Rows from block 6, named by matrix and row number. Rows with one number belong to one attention dimension. Each number is 500 + 50 x the weight over its row's rms, rounded and kept within 0 to 999. All counts start at 0. Numbers have three digits each. After the name is the row's rms in percent of the matrix's.
# v: window attention value (model.blocks.6.attn.v.weight, 160x160), inputs 80-159
# proj: window attention output (model.blocks.6.attn.proj.weight, 160x160, transposed), outputs 80-159
v.5 112:438443414507499527512552550497483495557575423539540525501534508540429445522470556512581496493563585471512477524594499467423532458601514434368488491557453463520468513442582545465432462525549506506530515506486586503506460447442472507528481466
proj.5 108:530498562455538424440462491492538464497414547444530470466487543575458478447431452520488472558374499501513578522437439469563455573495443482516492599517527563511537494483521492586626528502442464554489509519559430572491483595525455525503500484
v.6 090:508455446562417523487518546478473443500504503479481583506568598393528498542460560541473577524519516493523487435552430582544541434442427461512551559476525418517501475553492483494473608593507504541448507528442533406526575409482537492492400511
proj.6 102:451522547533589527448478407443553502510495399527459316519430549485482507433534432497567473559603561556523490549465483462511553456451507598490506530541499540454526478559558555540591383526410457464520500475478537515553551561554532524439545466
v.7 092:475492547472633529459538575525541479522570417518501516525549498427515517478522609528479449573631520481615508438488496468453609433456529502412458400411513489511451378466501506516436437491517491547518439488540434475510508513341400494482522553
proj.7 098:452493527462465504522385446517563510461486473488488549492481451578472515536544483479581462532420476506479453493517455500497393594494447549516422527602479540481545508500512557497608546476465476599462532499503560528584454537592587501512505522
v.8 101:459484475495483515578511463489530563473466425464460498552486435557474500518432440541527478419543499387478551618495532467497442481510524490535501521561495495494516562468521517469503378455431495485603592476474471444462446442500498585466445371
proj.8 104:531531441397445469441556577527412499595494547525571538449549499555551431530495531514519506485446499655538530507478453439399608491569487475478603478453464512448553428475510433514449611474443484536527464445560467459541481533521494528609434579
v.9 103:634521485513452577484466502558518494537532534504426421588590551484540460428557490437553476489481471516505531454540583613610481454475491487563500570507518427455483512582462507484440496421570500526494490420509440492489479529433556459478523566
proj.9 102:513470463488454488476519421503478447518482435501523516571513571465588599489528496470513592455477549422455434521493537487491452510450473477517487399492450502514496383424542506489548472577574487500584428469478434528572618494479525509553594524
v.10 111:591437501533517503531538517495539545521454474467418430520485577459503498453497459518513554490465431506516611490461433490560583543479453469483482544556536495455515505551466458501493540518470536473450439533441421477514511488592487525478451535
proj.10 115:357560485458535496611413472475477468400551521534559538582543370506530590482601506456510455484522502523420466542537552510445497377433500564458491411515465469449515459537546541474492481543513560506506554451456488474498518464507639469533516479
v.11 085:403496504526532444464442413490535465403418451533452505529466490595570512547544436502543483522472425501489500568520477402514464641450493401478535527562488478497495415492428451371597445497416457414416491558462545500530477500619540484506528535
proj.11 096:501493530496470503509514520566492526523587439534471501616460426514498505518495493485497487522465559475509503535597450481482458406571488533592493467566481459505442504415479521551371522511511547531469556441545501467515491532396450523540466452
v.12 114:487487494519472473552447538486533479426462568398572456486528516617479496577449419564475474472523472534453558466481463442483530524482516492456540509566468514493619508483489450518521478586496438490486493554471464433467474530514452588459446556
proj.12 113:498543585461451484470421446426495545551536525519457474511511494542502501532528486546480414554593510605552499508515473503451483456460484488473521576473631530509546526582587510487579478396376495500372547495443577569570498514561489538405522439
v.13 092:468462489446511496488498449513400532441586439444500533504559496389551534496492566460479526541487464527480482431386506548454544518480506483495432448362509491510431498514535583514437508565546511585571496470480379471637587501433364521462473508
proj.13 097:501537532494434498455455515492644455479533491557474533520526583486466495555484603497502483589544512511573538414482468377533485509447474560499579464538521513482506530440511509472604495440470506497422416537455605490512458507526491519479533563
v.14 119:547500406473392486546487530492526554433430533542436583474494497588510489523417491534430536524507537487462463596467393381544422474589513447450464624587506535476559565554504501557491476422473533468437605518479471502444475467527432496456526437
proj.14 123:511475496527482479530503541440449386584566557439567437571507526546444443517520509571473474470504498523515528572539617491358519412492448457499543449450478489462506464492542454459512468511492516566561540582533510489501533568466464540515424537
v.15 098:514456528446532443389516500467484522390525440542428505615519500453537557495511544461402551540575426472574496510505419462458565485503553486489439379450482549468513452494499547580480440484548512502456501482578393459499518614461447510446543504
proj.15 105:424421481483457544581413467470562514480533531481482539485512483462494556509578570546621431522473541427554538451537537439521457495531465548445447488568453505470432497509504533427531496576438499611414527484479527541595471486476497474437465530
v.16 119:550478450569445501526507617502635548472505577432579442632431511435560468495490527525506475449451449571524336456448476541549434556569526496582485484427436482448567609454451458546459511531535504595524404537464429481521493521532526442474416500
proj.16 117:491479517520467597499462408461511451487510471540457585517573484465519516468503476495554468546503526444452565502486613523502519381467509527480536473528579457426470502607560493434381524534550490448469413441507400491453510481588459579472492589
v.17 093:429555506494463461466472520549543551431529547430525505489451509420527563496467510418404569587411462533457368430518452486447460569504496563409423433479497487504542470489461574586510448516529501557492451459548444513572565532514520491474546620
proj.17 110:502428565521453599537496509452541446505483470509428505546491469440406486452515496556514494517582479478556600461477615447593505484457511458545506534517561554484435579500505466399542483535492438480392532538453593543500494480465509558390486509
v.18 083:432448546464498516461566480560439422432582442497572539479471519416394462518508503422495502523610518381492566514494525545430577519488539534396523399512456536500487488418591531520555459530478479573543482531479483500534501511519485547451570478
proj.18 089:465495496465510491430386535510514576503480525528426529459505467556488496520460501532513488505479444511548531504522408524618489446471431485466445590538535532516495543567482485476556552485460437470447550497556591521454443510539499495501410454
v.19 107:486470492514433514464478478502465488504560501532509552524531584472515484446543479470581568556519467543503383508492570568584453540519512509527456513460445487530496557546466537437466434494499553505499475476487437517590502501427487467528492494
proj.19 104:498510552551468491494528535470495464498478389550440460576538482438519549416464560441538488535472579407574567466481552418624499469478474539541538438559500416495448388465483498490441503630585440504505435469582519481486512492469408540513536557
v.20 078:517467487547447536453537542498530470442435506512530595395521525499518527598549575579424474562509545497434483545536380442510425489612463565540523525542461512469475415515508475630546578576550492473390514479484532513510433482520547399522447486
proj.20 073:477467471524609548559474510406518545586485434459352430470427472542485431451490444597518523492541532581540518520446587550427565498495473548463495574505475543532554581607495521395491465471449437494514536504563598574474416555497475555456439478
v.21 096:486452506542510512511512448500407429616549488495496517430510520431446478497503511461589583523528547489376574491513504582542490568523431503502562571516483467573521420548549523480502555520510517493465500556475559436602541515468528506500491509
proj.21 106:504596498446521463450515551508484513432502519565491432539505558561548487440434477494428553458535533546481535600496453542613452475489521550479489573531536493545504478457450488550535495507500483433483528456483490541396533466504430476577551484
v.22 122:516542537516450562515591492516440495546474465453432476533544566471497549495473467507464613493463421520552582452484606547513492480390509508544478566526539416433475528513505567417480501499481574509448587531466451486492543455497506531568525507
proj.22 125:466537495442493485520527435520511442525532436540555345558479566382501529439556522450507510491572502524500466421469522439501597495483509596499577404498419489473475423441501553541512447503437517477550478517449557463510527528472530553434546466
v.23 111:503590596502511498541540539549571505474452518532542491479433490600463484522414495520454496528542481411532585585440536482508554403508511512533478521498541490533558542437466393623544426502477499444491520409515464563504468476559530450441567460
proj.23 116:524454398458574457473502552466452530541529540439544620530564412515483412581490484527457535436441425587459421540571471548461482506492425419491460453486442472413513481571488493460446580476553439500540596478527597469448452497521529517518401560
v.24 086:552489452461474502403512516502470383411429510541393493501523545416532500478529462509487552516518459514381494491608490508536489588549461362447575537559507432448530481539546493471478574540510464487458434524552499446484437504588502502424446522
proj.24 090:499567442535525553509460466538502531471498460471456499604449474579521559475520494497564521458538564419578626576506506477528473401472510532565478569487442576542476445465553516474540446507531574538449483417494442563561538497494481516547454450
v.25 110:571540519515485508493469497458506497544477572486427516612492459481572474417502464512585459479509534524440521493471595619585423501505482443558470508460475456541499564436546517452513450504527579544535438473512455489516536459492500416441399476
proj.25 106:496546415436506481424550566494461519517500438558544462541619479533561540522488566465472453494497502459497486450462482432523580584483543546506547441442479439470580495443509463499457547473516541506603418443497431466476511494494394515614558502
v.26 112:518503535503456496532532479470498550539529538454490520509520546400543566436530504410501437480437453425557389515400518513447475479458543542410431514469490603456478513495508570471465501492495505621549477524448324497536535479491508473506559555
proj.26 106:429501479492405569540441484540591506552434447513528518480533480341409507500497550530508429461554488527541535414508561515587545461513508558513531363457495469423502480463505484474504495563501517467514462543515531397544479507473500616499526525
v.27 115:491399544555452528525611479556504477552511464547393489529521489534502543573524504555559525481515532494535537516555577526581379572580476523516512541522543502496483553387529504440474439480509556530478523499478504492501492404483623410468426420
proj.27 124:555541439384517472536561599523454496547468483514571421558504530556538527395430490531497569445441515585495573510407439519523501505500503513527561486544452539489566424422438479536421574464457472491540497424528402428471461492564464514578455595
v.28 100:479505475515561495544472504504473495482632413552514471559472465476424472561506500465503501497354497489457532436507590542557540507506504575573544463519483475501435506480499580473488519522432499512532545433479613518488539524484514573657463376
proj.28 102:524562532487503477427582460504478567440488516544459478511490623527616483433479527468567564488536500474573498499391424457633505565535509479464542562510561480582455525510485519516523482449552463469492432474437427498503511433482501432484523507
v.29 108:435486487499442542510522444559515486516424453529327526455438487511508480450461408511454530511536516514560449497501463441497446459522521466538478521508536558564468529461531522489552431520404565393405569518525516606508475498529494535581579480
proj.29 116:469417483467531447527574611478456426529509496519501373591453518510496511561482525459546592510533527446511582544446549443484630506540484420462502483563410411521491487403476503505454525492469530563535534484505499467438454497419408486500375473
v.30 095:467405465522493556566488586473523490477596466501512454576505539563537488464516468566521441528574505512603486517493537545568520401517527505536446529473497503538530598409425443459435445490563499400488562549511455432487465475446491523534410465
proj.30 085:589508553449493419515491413474518488530420545476519420507537464554613569482495530462520440540480521476461421577432476501474511538429469475419478498560523477493570422568626539566535545510403475544514433444481432508501493516587460535546506569
v.31 101:609538608485413480467441461506474515514551488517510543516511569470510483488495581435525536518544500494509522524392615533571498508514409485474415485409514483521576488499551554563508430438534520617547447479531462506533483463411519409473575505
proj.31 094:551447368421533445505583632502484468537483530527537577523600493545462513494494566518506433440444443507523521480564458498536389495472516551569467427540492548473436412404386429500548514601574432468555468453555547504547616490551506520478489613
v.32 101:464436539407542508521546381540502489535502496565520547480563546440522505450465607480611545517520444454491593511534599490485483488408481472450513480530444435510517418508529526501556449450467436551542527530491542497557538482555534550528507451
proj.32 106:570561483566447501545523529517496514501514582495453447511454446577445539485468462534461458448418495545467409488508523391453512442536548589501469534578591554534429565538483517588559462521546474508432499556528374497443542498462484467458580584
v.33 129:482615476382523542484530519496501527501576516502523476541565520546508430431620468514460477454440432585555427519465465522482502494477520519515405498447529540555538559451437539522481557439557466550494451447471526525365525495446510516444351546
proj.33 121:412388460585510403578507491468527448570466434545551499461507508437467536506468528522575486554578553406471500382516567512537522564398411560479580507491497471488503466514498550378498511479484547559557498517512492479555456449578511509635522430
v.34 092:474496521447593470524553522550546558636463506501473507479430484443505542605451488448515475481493476491592561477489468477544496472451448576467484463472508514544514547428472497508493446579494480491448476530423570521495535562443420561411563530
proj.34 098:551519427490575441518573526418434464360494549418508482444588437549452543432481521549453516577561524518511457460452533504485489477410505519479548448508467492501540422413457529450531553508482579473512494538571502480483477441567470371561495495
v.35 078:568484466502502501467534578457569494544453524575492456522452587472492502512409495458504436525557534495543531463512543471497424426513566549491450491445549497484549459453425462455493428488504494561432560505432492479452422585492551514474567484
proj.35 077:555519463483510472435382473408466500522447550551458512380573447550421508499560575479506515611572453528567495523495463582495624468449484504431398472574461518502478527458558560453604531564396543498500410493574521486522573510541480409507479464
v.36 106:467394533535474464496568413516445536519552536548484504490461536500499527427387481514485549596474444435577569528554570494475520518469547450525548448429494510420492425485568501521559521495467499540460536407478511457475507515524485481458467476
proj.36 105:510630521490513446554404415472491435473457540491530481546483461473407474516493572490476469468567473470450435557435519470513460401525510501526576518626510486556557467455527509531617528527483558417454531459472485524517458513586489460525542512
v.37 116:523511517490510478473542512545544568557598536502557546493557557431489395461627460528609439433390490667437500523506509495500497473507442599485446542507555495597498474468518458500480564545545449554543417516463628474429577429523477543481480394
proj.37 104:430381491527502451481607602549546475538533428545430441506514482520536515496399489502464579482575534476559486401481531487478448487441499511495533502464595491500548527490427576533499475501522480554523522594575393529494531436494466507525629567
v.38 105:626579519478471504561504580504425475537557481485536510556499559470433435409556448401445453397529553553503489540466511568506523495469534508449539529492615529475469499450491488501473576558562430507556470443562552508518539470419435490472434542
proj.38 096:409413531486506458457533448511608459585456493515510554453505542482600438543478519548551547572534435449503460470506456461520480567511543546455456512462464427465589436526513565513560456472472530565472504505499461534550561491453535502513499453
v.39 120:462431409539546529462399511521490481446501499537497454533433446488523599574445466397522489508517487441430473483531487387484503502465518527452478504490455481461471485513488536457541450526394502483475575577471431487541418564541592527549548553
proj.39 111:533566533453462557487507513520445532505496512498473532425487496551546478489535553514492499502430527588524525617451504502468518532591446506563480474426499500530395531487464488550494445445481446422402485419450571492407541527412466527437489406
v.40 120:548527428548515496546467515558506511447466408433499523527466515522419484419575547426532381422544529489475527475533545560558505518425423497476529458514544519597519504474528518564492529490516451512590373510493558503503590493565474510570497519
proj.40 115:475450566596467459473571472489542548494523565511486416472492466562603442480500538525479464521416501548494400487408513453452449514567591568477492526485506533439475571556443474596497513483521453443409600505508427606466569577447524524437465498
v.41 100:539471461468590446453518516514464532458514465449489523426459482475554446437528584485505471507500496579446546462419468458514441515545488552444482530486555537614598562495457514590494445429537478516582422615468556501472526426500569420483512468
proj.41 086:487526471604454465514610546539556494398584492538465431554573475549496471519454480518541461527505539548548464399545461526568506524464436572410476492497548608433458563530459445480477594521538487447564534476544440530490559542542464519498516569
v.42 107:433493536501364552551446483538462394380500513527498484588547489578435500500478462527533458512441534471494483460481605514472476551431618510481480536524494486443484490499508490389471511510436443514456535464554433594599494556441464505541530508
proj.42 105:537541493475393551497482440498519563591484530524439552405413512435508519482554443483578525430476485435460483577521514490492463475584534483559443516467466497477521516539528497502471444369512488651477479544468497389512519511447596505526489505
v.43 100:498511487483528507427562534431548469467491427431505436499502482538536530535513519482488471533548514450502543592470551528525476432645561510445443459430504483406527542424493488551552515346556518551442457440492455515522518530522569451518494515
proj.43 107:551523481529506483482429445417421480479526477552502462475583433449388548539475507512497405489568549473547461480552523557590530508400455451471487607593354445500483441586556493427464429491489478461539525522521536510551435493601450407525511514